Rows from block 5 of a small class-conditioned image diffusion model, named by matrix and row number. Rows with one number belong to one channel. Each number is 128 + 24 x the weight over its row's rms, rounded and kept within 0 to 255. All counts start at 0. After the name is the row's rms in percent of the matrix's.
After each channel's rows are labels from the 100 images, of 14848 (inputs lightly noised), where the channel reaches its highest value: "peak at" is the part of the image that holds the peak. Only what is clearly more common there than usual is listed. The data: small renderings of single solids in any pose. In brackets: how many of the 100.
# convs0: first 3x3 conv (model.mid.1.convs.0.weight, 128x128x3x3, each kernel summed), inputs 0-127
# convs1: second 3x3 conv (model.mid.1.convs.1.weight, 128x128x3x3, transposed, each kernel summed), outputs 0-127

convs0.20 101 [139 112 126 142 144 175 189 153  81 164 102 148 178  91 130 131 146 143 139  99 112 116 120 104 144 110 131 121 176 166 129 126 109 131 107 126 152 141  86  92 141 116  79 109 152 124 164 109 162 114 137 134  92 127 108 125 128 159 131 135 150 108 107 133 160 135 162 126 167 143 103 126 154 151 134 154  79 152 126 142 132 117 126 128 120 127 105 101 126 147 133 137 135 122 125 148 137 143 151 166 130  89 122 164 175 119 138 137 128 180  88 135  86 108 138 137  56 152 108 130 134 123 116 109 127 174 137 123]
convs1.20 083 [131 116 116 111  97  96 110 168 134  84 133 131 115 139 153 149  83 141 129 118 113 114 104 141 132 131 114 117  99  98  97  98 114 118 128 136 120 118 138 179 129 130 158 124 110 117  84 132  89 190 114 159 168 136 121 117 117  98 144 106 111 125 116 139 133 156 108 137  99 108 156 137  90 117 128 100 153  98 127  82 122 118 117 116 150 157 126 135 123  98  85  89 107 134 167  94 103 124 150 106 117 121 158 144 115 135 130 168 107  72 131 128 133 169 122 149 151 115 138 148 131  72 102 123 130  66  82  97]
peak at: bottom right (71)

convs0.90 086 [132 102 133 176 132 140 136 142 133  98  71  98 110 124 102 101 136 123 131 122 134 126 142 147 117 138 127 174 156 139 139 141 148  92 114 163 139 118 149 114 124 151 129 136 135 143 131 135 111  93  82  99 155  97 143 111 124 159 163 128 112 105 126 107 115  93 132  98  97 128 174 108 154 129 166 137 102 122 140  86  99  83 111 138 121 163 157 111 139 156  81 131 137  90  83 133 126  89 121 106 106 121 118 153 137  73 111 137 130 124  83 150 179 138 109  86  71 136 128 130 115 120  92 123 140  83 129 131]
convs1.90 084 [121 138  88 112 104 106 125 153 153 128 140 128 137 148 174 130 114 137 171 151 126 124 127 149 123 100 108 117 131 126 160 102 109 146 149  80 103 132  81 143 120 119 146 118 113  77 145 115  93 136 142 132 109 141 149 107 165  88  95 150 141 145 148 169 167 165 103 128 145 167 120 153 126 136 126 149 153 117 113 142 139 150 113 137 119 100 114 162 127 133 166 133 130 146 179 138 118 180  91 135 140 104 189 130 155 140 127 151 101 182 142 101  75 111 130 165 154 113 120 127 149 147 169 133 120 172 135 135]
peak at: bottom left (38)

convs0.14 083 [ 98 129  66 150 132 145 141 156 164 139 126 172 163 144 127 153  94 130 138 104  76 124 132 187 108 108 126 116 169 136 155 123 155 172 102  98 171 112 138  95 127 138  77  88 147 107 135 134 117 122 116 177 116  77  88 150 101 145 110 154 137 117 135 125 131 142 146 102 121 145 149 123 124 111  93 105 127 100 161 107 159 128 151 110 133 104 132 120 145 147 153 131 141 128 139 139 121 144 129 147 122 102 122 111 168 121 106 129  86 147 121 118 126  97 152  90 113 119 101 124 112 136 137 177  95 135  96  82]
convs1.14 076 [152  85 145 125 163 123  92 176 106  98 171 128 101 112 107 129 138 109 145 107 158 127 109 112 151 171 149 123 150 123 127 116 139 129 124 133 147 138 123 144 144 101 131 170 156 149  77 107  94 159 128 146 144 169 101 134 114 133 124  89 131 131 161 123 107  92 130 146 147 126 131 144 120 128 139 104 140 150 100 124 127 104 123 141 147 141 122 112  80 120  86 157 187 118 117 112 131 108 164 136 120 126 140 146 134 174 134 165 133  88 128 140  99 183 122 142 128 151 179 138  90  68 112 116 172  97 137 150]
peak at: middle right (33)

convs0.76 154 [186 100 145 118 130 120 142 100 127 133 145 168  79 110 135 155 123 150 130  96 171 152 103 144  97 106 110 123 125 159  93 137  97 129 131 131 130 143 131 153 110 138 130 127  99 118 116 176 148 133 151  66 148 118 130 144 132 101 147 142 124 113 137 154 155 154 141 193 142 143  99  86 128 153 121 141 132 136 136 123  73 178 165 164 136 109 104 142 132 102  94  97 100  97  94 140 101  92 178 113 142 115 145 104 135 129 132 120 144 106 160 105 161 146 148 119  91 125 140 156 144 112 116 107 136 133 118 166]
convs1.76 060 [122 123 106 105 134 139 113 162 119 119 121 148 150 156 117 143 109 123  88 169  68 116 182  89 132 129 126 113  88 108 101 121 118 155 124 126 101 118 143 182 108 122 171 160 127 111 123 103 111 146 118 168 128 122 160  93 128 141 160 150 137 151 113 135 111  93 112  93 169 127 164 174  80 107 148 156 138 103 143 108 132 105 152 107 109 180 101 129 116 120 150 117 184 134 138  98 140 139 136 173 154 137 126 169 149 173 141 170 144 124 132 168 129 111 137 144 131 115 138 142 114 158 127 135 129 119 135 103]
peak at: bottom left (72)

convs0.79 076 [132 127 139 144 106 105 117 150 147 102 135  88 115 109 157 116  99  84 152 121 131 146 124 150 135 116 109 110  97 118 138 134 140  95 116 103 117 143  81 130  98 128  61 116 126  92 113  66 120 138 136 180 138 148 152 124 116 119 114 139 153 127 158 134 120 132 129 120 154 133 129 141 110 128 100 152 120 136 139 116 130 180 159 123 118 139 161 157 195 171 134 165 182 131 154 142 128 127  97 162  89 124 128 149 159 150  74 148 104 144 126 145 116 138  99  92  99 108 146  95 118 125 103 123  89 167 106 116]
convs1.79 113 [103 113 108 131 132 161 106 124 147 116 146 116 111 116  87 111 147 103 100 145 122  99 155 103 151 212 151 136 120 131  87 109 107 146 109 140 125 126 171 180 143 120 124 141 136 134 121 108 126 117  98 153 124 109 145 134 137 126 129 141 117 115 138 148  68  94 161 161 100 136 177 139 129 146 145 144 121 123 139 148 106  92 127 135 155 114 132  83  93 131 152 117 114 131  78  96 138 107 107 102  97 105 117 114 146 109 138 125 123 105 124 125 134  73 176 141 167 139 103 136 128  79 141  79 102 117 137  84]
peak at: bottom right (43)

convs0.37 084 [151 124  87 157 121 133 120 158 153 136 128 143  95 140 108  87 100 144 111 139 154 103 123 152 115 124 137 130 147 118 118 100  96  97 125 119 106 149  32 124  70 102 130  70 115 112  77 113 101 122  87 167 151 156  91 126 148 166  74 124 115 127 153 157 126 104 108 127 109 120 170 139 146 103 115 130 121 122 129 117 139 128 113 131 149 157 151 129 103 179 111 135 110 135 132 122 102 162 110 139 144 109 145 108 133 149 125 142 165 155 132 121 138  99 135 151 132  91 150 104 116 117 169 115 105 101 120 131]
convs1.37 082 [ 93 135 133 136 104 126 124 148 163 133 115  87 121 145 144 204 125 110 123 138 140 165 153 154 146 163  82 101 123 115 146 147 144 113 180 142 128 126 139 135 165 140 115 171 141 131 173 143 167  97 117 139 149 122 123 135  94 137 192 158 109 114 127 118 115 120 133 142 134 163  87 114 123 106 114 131 107 109 128 135 120 163 139 140 111 102 115 127 173 115 135 149 140  98 148 155 144 118 126 141 145 169 167 151 138 104 117 134 103 143 134 119 181 177  75 111 113 130  93 154 145 116 135 177 155 148 132 147]
peak at: bottom left (35)

convs0.87 136 [138 122 130 198 154 130 117 186 149 144 122  79 137 144 129 117 148 115 128 131 103 110 150 129 124 137 144 147 134 139 169 155 150 132  96 143 120 120 138 117 142 119 101  88 123 129 159 125 135  89 111 186 160 113 119 117 142 200 104 129 116 123 146  96 119 111 111 123 125 176 139 118 162 157 192 143 145 110 123 158 143 100 129 137 116 156 159  90 134 173 142 141 134 136 132 133 128 134 124 111 114 140 113 154 103 113 107 151 140 171  86 171 181 153 137 130 146 124  77 140 148 133 149 144 142 151 136 140]
convs1.87 075 [167 124 100 113 104 112 132 131  88 108 158 170 124 133 141 112 123 142 138 114 146 103  80 122 114 101 107 143 123 125 106  89  94  73 138 111 124 134 110 123 112 125 126 119 120 102  94  96 116 201 180 150 136 190 104 133  95  83 165 128 117 150  89 168 155 166 155 110 174  91 142 151 109 142 130 126 145 136 144 130 136 123 167 120 156 147 113 167 138 110 123 108 123 148 155 129 114 139 129 115 144  95 136 137 120 149 137 131 150  78 126 115 102 110 105 145 150 140 167 124 146 131  98 119 116 108  99 109]
peak at: top left (71)

convs0.122 102 [112 154 125 131 145 151 148  70 124 115 136 158 109 117 137 136 121  85  96 106  45 122 109  97  99 108  77 100  89 127  92 121 136 127 122 136 120 124 134 142 132 129 149 161 110 108 131 160 176 116 139  98 159 159 157 135 149 155 143 165 150 158 144 131  93 115 131 141  97 115  88 133 144  98 151 111 126 156 121 130  87 117 110  94 101 109  98 113  99 106 119 140  79 123  98 111 142 125 169 117 154 161 142 168 121 100 144 120 177 130 142 146 111 115 128 105 115 145  82 102 124 130 117 155 140 128 124 133]
convs1.122 102 [126 102 144  90  94 111 101 150 140 142 116 105 102 161 148  95 118 136 164 129 174 132 123 129 141 126 139 136 139 127 134 128 125 111 139 139 137 114 144 121 143 121  96  90 106 117 139 119 135 127 103 169 106 111 117 147 127 114 115  99 121  93 182 138 154 126 152 150 167 130 126 167 122 196 133 132 150  96 130 170 167 126 129 158 142 116 160 138 151 108 142 120 153 132 137 125  97 190  86 139 102  81 109  79 146 161 122 136  89 174 125  80 128 128 138 168 126 111 151 157 136 138 160  89 130 141 157 101]
peak at: top left (50); top centre (42)

convs0.38 097 [150  90 102 165 112 100 131 173 126 139 106 154 110 169 115 104 107 159 123 136 118 102 105 134 119  86 115  84 116 127 142 133 107 127 121 132 113 109  76  90  53  98 121  76 110  97 111 150 150 112 116 183 176 122 141 147 150 117 110 144 136 141 154 145 173 138 160 142 137 142 140 139 145  95 132 126 159 146 173 137 110 103 105 141  95 119 120  97 142 129 102 108 117 119 123 124 121 161 150 140 130 103 119  94 164  91 150 121 120 150 165  98 125 138 124 100 134  99 142 133 128 135 109  94 133 122  78 132]
convs1.38 072 [102 127 155 111 141 167 128 122 122 149 129 102  86 194 107 112 143  90 130 118 116 131 142 116 124 174 121 159 141 116 101 112 139 141  93 153 125 128 153 147 148 145 116 147 121 160 130  76 182 155 112 156 138 103  94 106 114 130 129 152  84  88 112 152  66 142 164 157 170 111 127 120 130 141 153 157 137  88 118 170 138 145 136  96 126 145 132 105 151 123 170 140 167 135  82 127 159 120  96 131 141  98 130 138 148 115 121 118 119 115 115 138 140 116 163 126 108 120  99 141 116  79 134 134 123 105 126  72]
peak at: bottom left (50)

convs0.83 106 [153 117 102 176 141 121 100 104 113 150  74 120 130  90 112 121 145 133 139  99  95  99 150 122 128 125 143 141 161 131 155 161 124 111  93 139 132 141 149 117 136 144 115 103 126 151 154 122 101  71  95 164 150 112 143  87 140 165 152 116 106 119 125  87 115  80  95 100 166 137 185 109 146 117 166 153 115  93 128 117 156 124 138 169 116 162 176 111 120 170 131 145 142 126 152 143 133 140 126 136  94 141 132 183 128  96 130 175 140 148  89 182 132 133 127 133 129 131 136 131 102 136 123 114 140 124 109 113]
convs1.83 081 [136 132  98 131 103 123 137 150 135 124 160 108 150 123 165 134 124 115 137 154 159 124  87 142  94 203 106 146 121 125 122  98  93 140 125  91 110 107  76 148 120 123 109 118 140 122 122 103  61 169 140 156 142 152 130 133 134  92 118 137 145 141 120 151 159 181 133 160 125 160 137 148 143 131 124 136 142 137 116 111 119 137 116 102 172  80  95 160 116 137 136 131  80 139 150 141 118 153 102 118 136  99 177 113 163 136 122  97 130  94 129  97  97 100 133 142 165 138 106 120 163  90 158 139 105 117 108 163]
peak at: top left (74)

convs0.55 100 [151 158 123  97 109 156 129 155 124 157 104 157 124 175 114 104 125 129 169 126 124 102 164 103 141 129 156 169 116 129 150 140 128 141 106 103 137 172 108 175 136 131 169 148 180 119 121  95  89 111 122 143 108 146 143 118 126 135 159 128 150 106 138 135 116  96  91 133 128  92 145 117 144 133 113 144 105 154 137  98 122 140 161  85 128 139 131 146 100 140 146 141 101 135 122 124 135 133  71 133  79  71 148 164 103 120 101  86 125  88 108  95 113 133 126 127 127 125 170 127 128 140 182  75 151 138 134 105]
convs1.55 089 [122 150 124 119 155 105 130 151 125 146 134 115  84 109 148 175 105 180 129 129 111 195 130 166 127 120  69  67 104 121 137 145 125 106 149 118 114  94 122  91 124 143 153 109  69 114 145 174 175 122 122 139 115 140 142 110 121 112 120 142 112 130 127 103 126 179 128 135 141 133  80 140 123  94 140 121 144 117 130 151 131 135 131 161  95 105 151 141 168 125 120 145 113 110 169 163 125 148 179 154 146 156 121 138 138 115 126 154 134 164 145 131 119 166 131 118 112 134  88 152 129 126 127 188 137 146 124 146]
peak at: middle right (46); bottom right (45)

convs0.108 097 [122 132  99 142 126 128 140  92 111 123 123 141 139  72  88 137 117 134 109 141 125 124 113 114 114  56  55 147 125 104 111  88 143  85 125 128 112 121 134  79 134 157 151 144 134 100 122 155 161 142 102  87 149 115 127  73 115 144 148 115 122 182  76 127 149 143 137 131 175 102 159 104 132 109 128 140 112 114 149 146 128  85  79  98 115 149 128 132 145 147 106 125 120  84 137 125 129 128 107 149 121 142 136 153 100 125  98 144 122 143  96 164 122 138 115  79 110 163 119 129 124 150 117 133 136 145 153 103]
convs1.108 147 [110 122 145 111 122 120 105 160 100 143 106 123 112 178 125 132 115 113 120 116  81 100 139 116 128 116 170 112 122 125 130 121 114 149 103 116 116 130 117 130 109  82 102  92 110 109 120 118 119 112 163 128 115 127 163 159 141 139 117 127 118  74 149 110 135 106 151 128 132 138 133 155 120 172 173 163 149 137 142 117 123 172 178 129 159 137 166 138 137 124 149 131 173 153 150 131 163 150 142 182 149 115 176 141 182 123 158 105 139 137 173  92 134 123 125 174 110  70 146 148 144 126 171 151  95 150 117 125]
peak at: top left (54)

convs0.68 091 [132 159 165 107 126 141 124 115 135 110 150 118 135 115 132 143  92  91 120  97 134  91  88  74 101  91  79 155  71 128 118 103 147 113  86 158 131  97 127 133 119 109 125 156 103 127 124  89 131 115 158  96 110 183 164 146 139 132 156 123 169 178 132 135 146 138 128 129 147  83 128  77 132 157 114 130 134 157 150 147 128 151 140 142 153 120 124 134 160 144 108 123 100 133 117 139 129 128 149 120 128 123 143 145  96 140 115 129 175 144 115 121 121  84  73 103 106 105 118 100 131 118  77 112  93 107 115 109]
convs1.68 094 [ 90  95 133 106 169 132 106 113 134 129 125  99  81 105  91  65 130 106 128 114 122 138 115  96 154 156 176  78 135 136  95 125 114 124 109 156 149 114 159 155 142 130 117 131 137 154 125 120 126 122  80 153 156 120 126 123 129 180 134 138 100  77 165 139  63 137 155 158 136 143 152 186 113 149 142 132 136  90 128 125 130 129 110 145 126 133 123 109 130 105 130 126 162 124 138 109 140 164 107 140 117 125  66 131 136 139 117 108 117 123 120 145 149 133 167 179 142 139 120 126 126 115 172  86 139 130 161 107]
peak at: bottom right (87)

convs0.48 094 [128 149  84 133 116 142 134 208 122 162 126 164 165 153 110 127  99 163  88 120 100 111 124 161 114 112 143 126 132 127 140 128  98 154  82 104 134 113 121 129 130 129 122  33 144  95 147 132  91 120 145 172 142 117 125 133 152 157 125 160 150 157 154 141 130 158 126 119 140 118 137 141 114 124 122 132 120 135 123 138 152 126 152 122 136 142 141 137 110 163 196 114 161 166 138 155 125 134 154 144 146 102 134  82 149 125 144 148 116 131 124  86 127  97 124  94 130  82 111 121 107 116 130 149  88 136 103 107]
convs1.48 070 [182 106 159 118 168  87 116 143 120 133  75 133 113 125 104 128 116 102 160  90 122 140 121 124 108 123 147 106 125 119 145 132 169  88 185 158 165 135 157 116 140 127 135 142 142 154 112 128 118 132 109  95 126 143  90 145 110 144 151 102 103 107  99 109 145 118 144 121 154  99 128 155 125 116 159  86 156 134 137  98 148 137 176 159 151 139 148 148 178 109  90 133 176 102 158 139 141 173 139 137 118  99  94 175 131 156 100 129 116 144 144 154 118 160 108 141  96 148 161 149 109 146 111 128 148 102 126 147]
peak at: middle right (27)

convs0.24 110 [129 136 145 157 127 159 179 223 105 170 133 130 123 147 133 153 137  90 118 127 131  84 114  75 115  79  88 111 146 155 139 109 132 133 141 142 130 119  80  93 116 117 117 122 133 107 134  99 159 111 100 172 112 140 144 127 125 179 158 150 166 133 123 136 124 139 144 123 165 156 173 163 130 122 146 180 111 145 127 129 133 102 139 127 106 152 104 122 165 161 148 159 112 141 134 147 122 130 120 159 148 131 132 166 161 125 125 124 142 179 129 140 134  96 118 141 123 148 149  97 127 138 141 114 100 133 127 133]
convs1.24 084 [107 118  78  91 105  86  97 156 141  96 131 154 121 105 135 110  81 198 129  94 130 153 122 155 127 134 129 141  96  95 105 162 105 115 115 134 121 142 138 112 126 127 164 112  98 107 107 147 126 156 169 125 161 149 135  91 117 113 115 107  92 140  98 141 131 147  87 135 134 111  96 132  89 136 107  80 170  99 145 130 146 129 134 118  84 136 123 125  72 100 102  84 110 120 180 102 112 136 153 103 121 125 113  99 130 131 132 150 107  92 116 117 111 149 123 117 143 127 141 140  96 103  96 151 143 131  97 122]
peak at: middle right (35)

convs0.41 105 [151 130 128 134 120 141  79 176 167 117 135  96 137  83 126 168 115 149 115 147 164 133 132 125 161 173 129 135 115  80 104 106 152 175 170 138  88 137 163 189 119 171 169 150 192 166 148 165 107 105 124  91 117 153 123 149 132 137 117 121 112 160 141 157  88 138 137 147  89 133 140 123 138 116 118 108 122 112 114 137 153 133 111 152 124 106 122 122 117 159  98 124 137 121  96 113 157 111 107 124 140  99  81  84  99 125 129 132 119 127 101 114 160 133  97 106 122 103 123 127 137 129 147 124 118 104 121 143]
convs1.41 067 [114 104 101 106 126 101 144 153 120 109  90 148 133 113 101  86 111 192 114  93 111 144 142 156 124 128 180 123 114 127 121 107 119 140 120 199 156 123 169 116 121 164 151 158 136 126 121 149 125 120 169 153 162 120 113 136 133 185 149 177 110 137 132 144 160 113  94 102 146  99 143 176  90 131 109 137 116  81 115 114 129 142 139 102 114 131 123 152 136 109  96 100 125 124 140 108 104 146 131  99 107 148 105 102 151  88  93 130 129 131 136 173 115  98 166 151 131 105 135 142 109 130 104 151 130 152  97 132]
peak at: middle right (34); centre (32)

convs0.74 094 [126 132 149 127 123 113 147 210 112 144 118 131 120 182 140 116 124  64 113  95 129  96  94  91 131  67 127 144 107 116 104 131 153 122 158 152 148 154  92 143 132 139  94 161 142 174 126 111 140 116 119 142 117 168 151 122 136 119 149 136 179 157 120 130  97 108 136 131 160 117 156 133 111 113 135 118 118 123 135 126 109 156 123 142 143 150 124 160 114 116 135 162 114 119 151 148 149 100 106 166 125  93 163 153 117 134 141 132 149 144 122 121 148 173  84 122  84 124 144 151 139 133 139  63 120  91 150 111]
convs1.74 083 [108 127  86 126 130 147 113 115 139  98  88 109  56 117 118  90 142 163 130 146 106 152 157 146 135 182 148 124 108 131 102 146  94 118  71 173 130 137 125 105 125 124 132 119  97  83 119 122 125 138 132 185 143 163 147 123 141 138 116 168 103  89 164 137 114 157 119 138 138 154 122 177 151 172 104 147 136 147 151 123 134 153 129 130 129 127 144 112 136 142 120 130  96 108 147 148 126 159 133  97 108 139 118 114 147 123 128 143 128 142 136 143 139  97 185 138 156 135  73 161 103 120 143 109 164 162 149 157]
peak at: bottom right (56)

convs0.75 126 [172  87 155 111 114 119 122 101 117 121 135 181  73 128 125 157 140 137 120 105 152 146 121 130 133  91 110 108 146 166 109 168 108 129 128 122 123 163 118 164 101 129 136 131 112 110 104 171 151 112 147 112 126 133 133 131 121 115 148 144 116 115 119 140 152 171 137 212 169 145 103 107 127 142 128 147 110 162 138 132  71 172 170 155 127 101  85 129 131 109  94 123 102  80 106 146 128 101 169 152 152 116 120 113 125 147 121 135 153 117 145 114 161 149 133 120  73 132 134 152 147 109 136 122 146 138 115 165]
convs1.75 059 [105 125  82  80 109 107 102 204 120 110 102 148 134 138 114 142 102 147 145 107 107 126 148 110 152 144 157 154  83  93 117 104 101 157 135 145 134 121 171 148 121 103 121 116 154 127 106 104 127 127 120 187 131 106 123 118 132 121 127 127 116 134 127 106 110  70 133 100 155 125 146 163 104 133  92 100 135 115 131 124 153 105 119  91  97 119 105 119  76  95 128  80 143 147 139  83 125 159 108 160 130 120 118 145 155 171 133 156  99  74 134 130 106 114 155 141 181 119 134 126 101 137 133 134 125 125 141 117]
peak at: bottom left (91)

convs0.95 114 [156  95 130 187 142 141 115  99 118 131  97 110 130 106 104 100 166 120 167 104 109 125 122 154 133 150 156 159 171 153 195 173 153 126  87 122 134 144 119 137 134 146 112 121 137 141 156 138 119 114 102 135 152  87 122 118 131 143  84 116 105  84 114 110 130 113 121 129 150 150 130 101 177 138 161 106 134 125 115 132 106 125 133 120 136 130 159  95 118 175  92 132 143  96  98 121  74 128 109  94 100 113 112 130  96  86  96 120 114 133  86 159 153 162 123 112  97 136 111 133 108 144  88 131 151 151 130 146]
convs1.95 070 [155 120 153  92  94  92 120 170 124 155 144 103 134 157 150 160 122 134 136 134 149 158 114 122 121 100  87 108 123 124 111  96  87 106 176 135 125  93 112  97 132 135  87 118 134  99 144 125 119 163 144 135 123 147  86 122  55  92 158 155 143 139 137 122 149 142 137 114 186 111 132 144  87 139 128 155 148  76  97 154 178 113 151 149 105 140 126 159 130  89 164 120 108 152 139 138  99 163 122 131 126 130 136 117 140 139 145 146  92 125 122 111 129 148  89 157 141 131 168 153 136 112 135 144 120 160 119 103]
peak at: top left (64)

convs0.10 089 [133 124 110 140 168 142 130 136 122 141 112 128 157 106 139 135 121  88 138  94 130 112 114 114 134 120 113 140 161 168 125 135 159  98  78 138 176  86 138 121 116 133  99 144 152 124 109 112 129  98 143 162 157 102 131 137 129 156 131 123 130 110 106 116 121 126 143 129 150 162 178 116 146  98 147 150 101 132 153 106 148 103 138 127 125 127 148 108 150 149 129 124 134 102 108 148  85  79 127 151 153 134 112 152 165 119 107 175 140 191 104 152  99 118 130  71  73 164  83 129  78 141  69 146 137 144 119 124]
convs1.10 073 [167 116 127 121  93 107 121 142 133 135 157  95 110 138 131 133 125  86 141 202 152  81 117 119 103 156 103 119 109 112 129  85 115 132 143 102 111 127  70 109 116 104 116 105 138 111 103  89  67 171 127 163 122 166 116 141 107 121 108 103 143 141 132 127 137 169 117 103 134 120 127 172 136  92 122 123 119 142  94  95 141 144 148 118 162 116 109 171 113 128 107 125 135 137 178 133 136 138 101 150 121 108 146 142 127 155 135 122 115 103 137 132 107 126  98 177 167  95 178 135 150  96 140 101 104 101 105 119]
peak at: bottom left (51)

convs0.120 111 [115 151 119 113 133 115 126 118 115 108 147 179 144 106 142 169 152 154  93 132  61 148 134 114 128 121 113  95 134 128 141 142 111 132 132 120 128 145 184 125 116 104 184 101 122 106 173 159 125 102 137 133 122 157 107 128 156 136 120  84 133 136 113 121 148 129 102 181 174 142 119 146 136 140 164 127 150 203 117 128 149 107 108 143 109 143  92  92 106 111 141  90 126 142 164 141 157 162 164 147 133 143 132 125 121 165 168 165 153 104 142 122 107 157  99 154 121  97 163 126 138 112 102 125 145 134 126 149]
convs1.120 070 [126  82 121 122 109 132  93 161 131 144 113 108  99 171 114 116 118 142 129 133 167 149 134  96 126 108 198 167 136 128 101 111  87 154 118 124 137 111 143 138 104 125 120 135 138 132 109 116 123 145 115 148 143  77 135 132 111 126 140 144 110  90 143 148  87 100 171 122 127 141 173 169  89 168 102 144 125  66 173 152 108 132 128 108 137 103  89 105 101 104 133 105 164 132 131 110  96 148 109 145 130 151 116 115 140 120 153  98 106 128 148 136 129 126 191 152 144 160 155 146 105 125 167 124 149 159 148 110]
peak at: middle right (66)

convs0.102 107 [119 147 121  98 148  84 131 179 129 154 134 118 169 145 160 139  89 119 137 122 141 122 140 147 129 118 162 104  73 107 103 134 139 173 174 113 144 123 124 153  99 155 126 138 135 134 129 132 147 108 144  97 119 139 139 133 138  99 111 151 120 136 186  94 155 182 140 153  90 152 157 155 118 121 126 126 169 148 147 158 161 192 114  94 158 113 124 174 126 120 149 155 115 116 132 128 175 145 144 105 132 140 125 134 111 123 143 167 145 104 170 162  77 110 104 119 143 124 130 113 147 136 132 137 105  85 123 128]
convs1.102 065 [147 119 126 130 111 127 127 155 157 168 103 115 134 163 113 134 128 131 141 169 114 107 154 109 118 119 201 152 137 134 154  83 139 147 128 128 110 137 133 170 110 102 160 156 155 115 117 133 113 146 121 176 138  96 149 141 142 183 121 137 111 118 109 162 105  98 109 107 108 131 140 150 109 126 125 144 105  77 130 122 139 141 185 127 175 139 128 116 135 132 118 116 191 117 151 118 153 119 116 190 161 132 144 154 175 125 121 115 121 155 162 148 151 129 160 148 134  82 126 171 131 107 147 121 140 144  99 153]
peak at: bottom right (45); middle right (40)

convs0.99 078 [ 77 114 153 127 118 168 124  92 121  96 161 123 128 123 163  89 147 101 136 118 159 117 123 142 145 126 100 146 113 138 114 162 134 152 174  89 110 123 100 163 127 143 113 139 145 131 148 110 146 103 114  70 120 118  89 122  97 119  95 156 135 124 103 104 127 125 132 151  69 141 117 114 141 144 134  84 152 161 153 122 123 156 115 142  93 110  79 151  75 117 128 142  67 154 130 111  74 122 119  81  98  97 129 113  86 149 126 146 139  85 120 128 146 139  97 131 142 126 144 124 132 130 139 114 122 142 159 124]
convs1.99 083 [171 116 149 118 147 107 105 120 141 166 100 140 130 174 128 156 116 136 118 108 133 107 139  92 133  74 156 121 113 112 166 101 140 114 159 145 152 160 168 140  85 119 146 121 135 123 111 122 141 122 137 163  98 153 128 167 100 145 145  85 114 135 149 135 113 122 122  85 147  82 138 158 101 120 122 147 138 122 140  74 146 114 169 136 127 172 156 145 152 120 111 117 162 170 151 114 140 179 107 174 146 105 131 124 123 155 148 111 109 160 144 133 124 128 120 157 109 123 188 142 150 146 126 125 106 131 103  73]
peak at: middle right (59)

convs0.0 101 [140 143 128 172 138 121 123 142 138 114  98 121 150 133 110 106 136 100 118 129  98 101 110 160 136 119  89 129 168 158 174 111 163 111  91 171 180 141 105 139 146 153 123 150 151 131 123 142 108 142  99 140 175 120 113 126 123 172 118 122 140 106 134 115 120 146 128 126 109 121 203  90 144 106 130 147 100 115 111 103  96  89 102  87 140 131 125 147 161 161  63 162  89 115 120 119  88 134 105  64 133 111 130 140 112 145  90 119 124 151 101 143 160 142 120 123 125 140 150 103 105 138 120 140 155 106 114 138]
convs1.0 096 [ 89 132 106  95 116 121  89 138 126 131 142 113 108 134 108 135 133 121 137 158  87 124 153  99 170 130 123 148 100 112 152 125 132 114 117 118  83 124 144 107 133 106 123  95  97 102 113  97 138 119 135 138  71 108 135 101  97 100  84 127 112 124 125 135  82 108 132  67 138 133 100 131 106 137 129 142 132 120 180 149 117 134 148 148  83 150 151 103  71 110 154 112 155 126 113 102 165 105 140 196 106 115 125 137 154 162 148 144  97 111 142 111 116 129 123 125 139 123 145 147 132 138 111  70 124 135 185  92]
peak at: bottom left (69)

convs0.8 105 [127 131 149 148 155 128 133 138 138 149 134  93 150 132 152 125 120  69 107 106 107 104 120  99 116  73 121 128 107 140 122  90 165  80 107 134 161  58 105  92 113 126 127 130 106 119 123  95 154 112 105 104 134  97 126 108  95 160 139 107 117 141 134 138 128 133 113  95 118 147 175 151  96 109 158 164 130 111 141 107 156 120 126 121 146 161 156 165 159 149 163 121 104 150 127 142 134 121 128 131 162 156 153 147  90 142 131 168 140 210 130 147 136 112 120 122 142 141  99 166 128 129 107 168 127 130 135  94]
convs1.8 091 [124 147  93 143 123 108 139 146 118 122  98 112  81 111 103 122 120 137 146 163 153 137 138 146  83 166 110 121 110 122  88 170 127 121 135 147 156 144 113 108 107 126 115 100 148 136 139 149 101 119 198 133 145 180 107 143 124 155 118 144 109 114 176  94 147 162 128 129 157 134 103 142 119 126 115 107 137 155 132 149  69 189 126 107 101 107  98 152 116 102  97 123 120 104 142 134 137 101 142  73 140 121  94  98 118 109 145  55 144 113 148 147 153 127 120 140 144 128 161 115 141 130 149 151 115 153 132 159]
peak at: bottom right (41); top left (35)